{
  "norm": "groupnorm",
  "label_smoothing": 0.1,
  "lr_schedule": "cosine",
  "weight_decay": 0.2
}
Rows from block 4 of a small sound classifier, named by matrix and row number. Rows with one number belong to one channel. Each number is 200 + 40 x the weight over its row's rms, rounded and kept within 0 to 999. All counts start at 0. After the name is the row's rms in percent of the matrix's.
After each channel's rows are labels from the 100 clips, of 14976, where the channel reaches its highest value: "responds to" is what is common among them. Only what is clearly more common there than usual is listed. The data: single notes of 20 synthesised instruments.
# convs0: first width-11 conv, stride 2 (model.blocks.4.convs.0.weight, 192x128x11, standardized in use, each kernel summed), inputs 32-63
# convs1: second width-11 conv (model.blocks.4.convs.1.weight, 192x192x11, standardized in use, transposed, each kernel summed), outputs 39-77

convs0.166,095,108,158,211,211,146,150,223,160,196,207,218,261,207,193,209,222,166,202,217,208,200,189,180,231,255,190,254,178,191,243,174,214
convs1.166,098,179,183,162,211,275,160,227,215,207,187,243,217,173,233,253,233,215,216,209,200,178,264,235,197,221,176,170,185,183,213,211,262,198,236,212,227,216,179,288
responds to: octave 2; quiet level; white noise

convs0.117,111,259,179,229,183,223,200,183,195,157,225,240,233,154,188,247,133,247,189,286,183,240,225,185,255,222,83,222,197,237,291,208,191
convs1.117,107,172,180,195,172,229,209,219,254,209,143,248,221,168,240,125,193,178,212,136,181,205,201,231,186,151,144,138,246,156,213,242,213,214,219,181,250,237,167,224
responds to: E; short note; octave 4; note: E4

convs0.75,087,198,203,206,240,139,252,134,184,186,174,231,164,203,236,215,174,152,255,154,199,231,237,204,192,247,211,149,247,167,223,218,175
convs1.75,095,191,275,147,215,251,174,219,258,182,259,279,182,175,191,152,183,215,119,214,172,201,157,184,235,183,182,180,280,199,234,232,186,174,205,130,196,192,168,165
responds to: octave 2; rumble

convs0.169,103,207,194,226,210,159,142,220,180,199,184,263,221,198,181,135,201,229,229,143,255,174,215,207,199,183,251,208,223,133,168,212,186
convs1.169,095,160,225,225,254,199,138,226,245,163,209,213,146,177,195,138,222,208,161,151,162,243,226,191,217,211,189,159,223,183,176,214,164,250,218,215,228,192,184,207
responds to: short note; F#; pitch class: D#; note: F#5

convs0.177,105,84,294,207,194,198,203,141,170,263,213,221,177,172,271,232,222,238,233,138,194,201,201,188,213,172,203,222,245,207,247,121,189
convs1.177,101,206,158,226,256,212,217,214,196,245,178,98,183,210,217,246,167,142,175,189,196,175,228,162,231,236,213,170,245,183,225,251,135,157,215,216,215,209,242,162
responds to: octave 2; quiet level; bass guitar-like

convs0.79,080,165,204,190,191,237,165,230,206,230,161,154,208,160,196,182,206,229,115,267,239,192,187,203,138,255,208,221,181,153,194,272,216
convs1.79,088,234,203,215,193,303,193,194,217,189,140,161,180,167,253,143,162,141,181,166,169,257,175,182,144,218,235,215,195,215,206,240,168,236,213,242,228,211,77,215
responds to: octave 3; A#; A; note: A#3

convs0.16,099,195,186,154,182,240,202,181,166,230,266,176,258,171,216,202,183,229,199,257,189,287,189,271,164,179,182,180,239,192,227,193,197
convs1.16,098,250,199,220,195,133,197,191,148,170,293,203,203,183,252,198,187,206,198,183,178,198,220,224,217,234,175,195,228,183,212,191,208,170,263,190,218,223,136,137
responds to: E; short note; note: E5

convs0.78,105,112,211,186,120,226,236,214,180,196,175,135,270,200,208,166,213,162,217,194,228,257,200,208,196,275,241,235,280,223,237,241,174
convs1.78,097,234,241,214,210,206,198,244,210,170,147,216,146,220,193,183,102,174,155,245,204,271,172,154,204,106,131,209,185,187,191,210,276,271,206,143,240,182,161,134
responds to: A#; short note; note: A#4

convs0.43,090,217,127,250,167,195,173,191,143,214,217,216,202,243,145,204,229,146,179,249,184,229,243,198,209,191,265,226,230,182,168,265,106
convs1.43,095,153,259,164,185,168,210,151,198,212,213,245,213,181,191,199,219,188,280,169,263,167,178,189,210,250,256,265,206,201,187,238,125,148,234,174,224,251,193,158
responds to: A#; short note; octave 4; note: A#4

convs0.29,100,248,178,211,169,191,239,152,244,106,166,193,182,156,207,195,193,204,214,197,224,190,257,300,160,258,199,123,99,216,226,135,158
convs1.29,087,223,187,132,223,197,180,269,171,176,233,191,158,192,215,220,231,221,198,232,182,165,167,235,128,170,289,270,175,231,192,199,126,151,159,201,242,169,193,181
responds to: E; short note; octave 6; note: E6

convs0.129,082,214,220,182,186,230,198,166,170,279,233,158,160,191,179,231,238,145,178,217,249,254,215,187,242,214,208,145,141,246,178,272,142
convs1.129,087,166,252,233,138,208,178,182,169,193,254,238,133,211,223,288,217,275,209,173,138,274,228,218,249,177,144,191,201,162,134,242,278,243,253,168,244,169,206,159
responds to: octave 3; A#; note: A#3; pitch class: A

convs0.64,087,242,161,216,147,188,175,168,314,204,225,273,252,209,267,170,224,195,220,198,163,205,175,144,159,214,199,264,226,177,220,180,182
convs1.64,108,203,258,182,146,142,155,132,201,225,190,194,200,241,172,212,171,250,247,231,218,166,156,208,102,170,166,265,216,285,235,181,169,200,172,145,168,226,212,219
responds to: octave 3; short note; D#; note: D#3

convs0.14,119,188,277,165,193,211,183,170,193,188,184,249,126,191,194,146,236,224,253,244,195,233,224,173,206,204,190,150,174,205,202,222,183
convs1.14,106,197,203,132,197,215,257,215,187,179,175,236,204,216,195,150,112,222,179,145,225,147,198,191,199,264,206,212,178,248,219,159,212,277,180,218,232,210,237,241
responds to: F#; short note; note: F#5; note: F#6

convs0.170,106,183,228,227,175,208,192,177,221,272,293,203,252,248,166,214,156,178,252,160,145,176,260,184,289,223,154,178,185,178,196,181,199
convs1.170,094,235,251,241,167,221,214,177,258,131,200,157,138,197,246,73,236,205,168,194,227,174,159,235,253,183,185,181,238,237,257,155,203,206,226,138,182,232,236,219
responds to: decaying tone; octave 2; G

convs0.178,098,106,233,158,175,280,226,243,142,178,174,242,211,250,141,266,178,244,239,151,162,170,163,187,237,197,157,284,175,161,202,231,188
convs1.178,089,150,212,212,197,212,217,174,218,206,132,144,142,219,242,133,247,156,182,278,203,225,226,237,179,201,236,220,205,172,207,209,201,186,194,181,207,185,197,186
responds to: octave 2; quiet level; horn-like

convs0.12,101,305,184,149,162,241,269,159,169,124,177,258,158,200,202,187,168,113,185,211,246,192,204,241,165,167,203,193,210,197,212,173,233
convs1.12,103,190,227,257,209,198,193,154,273,263,226,159,165,121,203,192,222,243,148,255,123,228,171,167,131,219,220,169,150,239,166,205,263,249,262,255,174,130,147,242
responds to: decaying tone; octave 1; bass guitar-like

convs0.38,106,234,82,203,181,234,214,181,178,174,164,211,240,230,310,189,211,166,197,168,301,222,237,216,154,254,201,187,232,205,167,211,205
convs1.38,099,186,131,182,210,212,232,246,288,217,224,207,208,105,136,230,183,219,80,138,195,223,187,137,248,233,150,222,190,148,149,197,134,161,179,193,190,167,131,118
responds to: A#; short note; octave 3; note: A#3

convs0.190,095,164,271,179,145,188,254,188,193,261,182,209,173,198,203,259,195,174,223,203,166,300,187,301,128,176,128,202,184,203,231,189,209
convs1.190,091,177,177,206,225,262,197,194,182,184,229,188,151,184,204,176,211,254,164,306,194,172,249,211,140,167,238,225,262,228,147,219,206,252,200,240,132,251,175,237
responds to: E; short note; octave 6; note: E6

convs0.174,108,172,176,171,167,183,169,223,211,262,132,213,272,165,228,187,250,144,226,191,253,256,196,214,229,187,128,221,173,107,196,242,242
convs1.174,111,165,188,201,202,197,156,199,166,184,180,199,193,162,173,252,274,235,174,212,179,249,195,189,231,188,153,216,184,186,249,238,240,187,169,154,206,253,165,153
responds to: octave 3; F#; note: F#3; note: G3

convs0.115,101,191,189,148,214,192,199,205,238,222,209,254,175,251,197,219,115,192,192,150,227,177,233,151,277,271,176,272,188,205,206,180,262
convs1.115,115,165,272,201,124,285,220,139,280,193,202,177,193,126,203,188,188,200,214,238,225,146,200,182,162,188,162,244,241,207,220,191,204,230,142,223,142,244,310,173
responds to: decaying tone; octave 2; harpsichord-like

convs0.156,117,208,268,175,248,187,193,223,233,218,186,206,180,187,208,162,177,164,132,181,187,162,176,206,184,165,223,233,178,252,197,173,181
convs1.156,109,176,159,166,193,165,235,246,150,236,193,203,123,186,250,212,168,216,183,274,191,273,174,179,243,268,236,230,167,194,231,175,163,183,166,217,202,154,275,217
responds to: octave 3; F; note: F3; pitch class: F#

convs0.22,123,220,189,181,274,180,186,72,163,186,252,232,202,164,201,216,197,150,248,243,196,137,280,177,215,228,249,229,227,214,74,239,260
convs1.22,108,222,205,144,190,211,211,157,212,171,212,226,190,226,199,224,248,222,166,138,196,169,231,203,163,235,148,270,217,224,175,208,164,184,137,288,199,197,170,199
responds to: short note; G; G#

convs0.104,105,172,259,213,236,265,129,235,173,171,247,94,222,218,185,166,201,191,204,197,132,186,212,212,190,222,262,150,203,262,171,162,262
convs1.104,107,277,221,217,185,131,215,194,170,234,170,276,218,171,215,236,172,206,302,223,189,204,194,203,171,159,224,154,163,168,158,121,235,238,117,225,220,158,270,204
responds to: octave 2; short note; G; note: G2

convs0.41,104,178,180,229,237,143,216,203,157,213,134,266,143,223,149,215,320,202,223,185,202,244,174,172,201,226,224,224,234,175,194,238,139
convs1.41,111,192,260,203,167,258,141,211,240,222,192,218,198,127,94,275,225,191,164,182,186,237,283,156,247,272,178,159,241,212,180,229,151,157,223,190,276,202,249,149
responds to: decaying tone; short note; octave 1; piano-like

convs0.37,101,187,275,239,197,209,160,208,210,134,176,199,213,249,174,302,221,194,194,222,227,154,216,185,217,259,152,154,230,185,183,206,221
convs1.37,098,206,224,169,214,192,189,232,243,202,184,206,184,194,171,216,263,250,213,209,198,247,215,160,256,287,241,189,297,282,144,259,191,189,201,154,198,297,236,130
responds to: octave 2; quiet level; E

convs0.128,085,212,246,210,259,215,169,209,240,257,232,219,191,191,151,175,143,198,209,179,221,218,155,204,176,212,215,205,121,227,167,115,186
convs1.128,089,201,219,210,233,161,206,182,196,227,152,256,218,167,136,239,132,257,235,212,227,160,182,224,305,229,214,247,215,234,295,165,299,177,241,137,229,234,184,207
responds to: octave 3; E; pitch class: F; note: E3

convs0.39,088,190,188,268,207,204,197,172,202,172,191,100,167,235,170,186,230,254,251,204,216,187,176,164,176,143,204,150,246,210,183,229,237
convs1.39,093,178,155,261,168,199,261,141,189,151,224,176,183,208,158,187,184,198,219,135,227,234,233,224,249,135,248,165,211,161,172,240,146,237,147,236,195,210,138,159
responds to: octave 2; short note; B; note: B2

convs0.121,099,168,168,233,166,223,185,156,233,196,215,246,241,196,219,218,252,221,187,186,235,191,231,155,173,137,171,201,188,202,210,261,225
convs1.121,114,197,147,150,126,317,143,182,211,269,206,270,201,280,173,139,150,222,207,170,192,264,254,181,115,255,161,166,145,244,200,217,235,229,210,180,215,161,168,191
responds to: decaying tone; octave 1; bass guitar-like

convs0.186,101,197,198,183,254,208,219,197,231,342,201,192,234,196,239,216,131,218,229,240,181,168,213,187,176,185,199,133,238,213,210,229,291
convs1.186,122,175,186,138,194,208,199,194,153,172,157,206,216,208,156,220,220,195,185,179,174,206,215,222,208,212,179,149,201,200,182,239,185,183,252,183,103,194,180,218
responds to: octave 3; short note; C#; note: C#3

convs0.19,104,120,147,192,156,252,248,203,161,254,214,153,285,209,168,196,175,211,144,204,186,190,155,232,209,204,202,219,192,104,217,174,127
convs1.19,100,290,240,246,197,231,211,216,129,191,105,198,206,275,157,170,130,164,181,214,180,84,133,233,226,151,182,104,141,225,181,150,233,154,157,165,215,207,166,150
responds to: octave 6; marimba-like; note: F6; note: D6

convs0.102,111,197,230,187,239,188,234,195,107,230,189,220,137,235,176,239,246,126,245,167,159,230,212,267,163,168,234,226,256,143,216,204,170
convs1.102,100,95,180,156,238,149,258,175,219,203,230,167,207,257,193,140,178,198,189,175,269,217,249,174,241,171,172,235,192,181,230,227,236,223,250,239,220,206,248,239
responds to: short note; B; note: B3

convs0.143,088,215,190,206,168,164,170,232,102,185,212,192,209,204,284,212,181,172,215,173,164,173,221,241,231,216,211,165,163,230,193,182,213
convs1.143,102,182,235,191,200,197,178,204,201,248,219,193,207,173,289,138,198,237,126,152,207,211,262,193,224,186,165,223,180,172,197,263,177,266,201,236,121,190,262,169
responds to: short note; B; octave 2

convs0.179,095,250,179,186,204,213,180,184,155,233,212,172,158,203,191,251,199,211,225,231,211,134,141,226,176,199,190,198,184,196,184,176,188
convs1.179,094,213,189,183,234,267,143,166,240,218,153,191,210,181,164,135,194,116,159,169,185,158,192,200,223,204,180,185,198,157,205,144,178,188,183,221,171,193,226,174
responds to: octave 6; D; note: D6

convs0.36,099,248,246,175,150,184,226,179,209,221,188,170,243,216,195,280,256,265,192,161,203,228,269,218,192,139,152,202,237,191,217,163,207
convs1.36,092,197,228,199,208,146,213,322,178,205,319,163,182,185,164,156,234,214,220,170,197,211,274,187,255,247,238,237,219,164,199,245,198,258,265,173,224,281,182,203
responds to: E; short note; octave 6; note: E6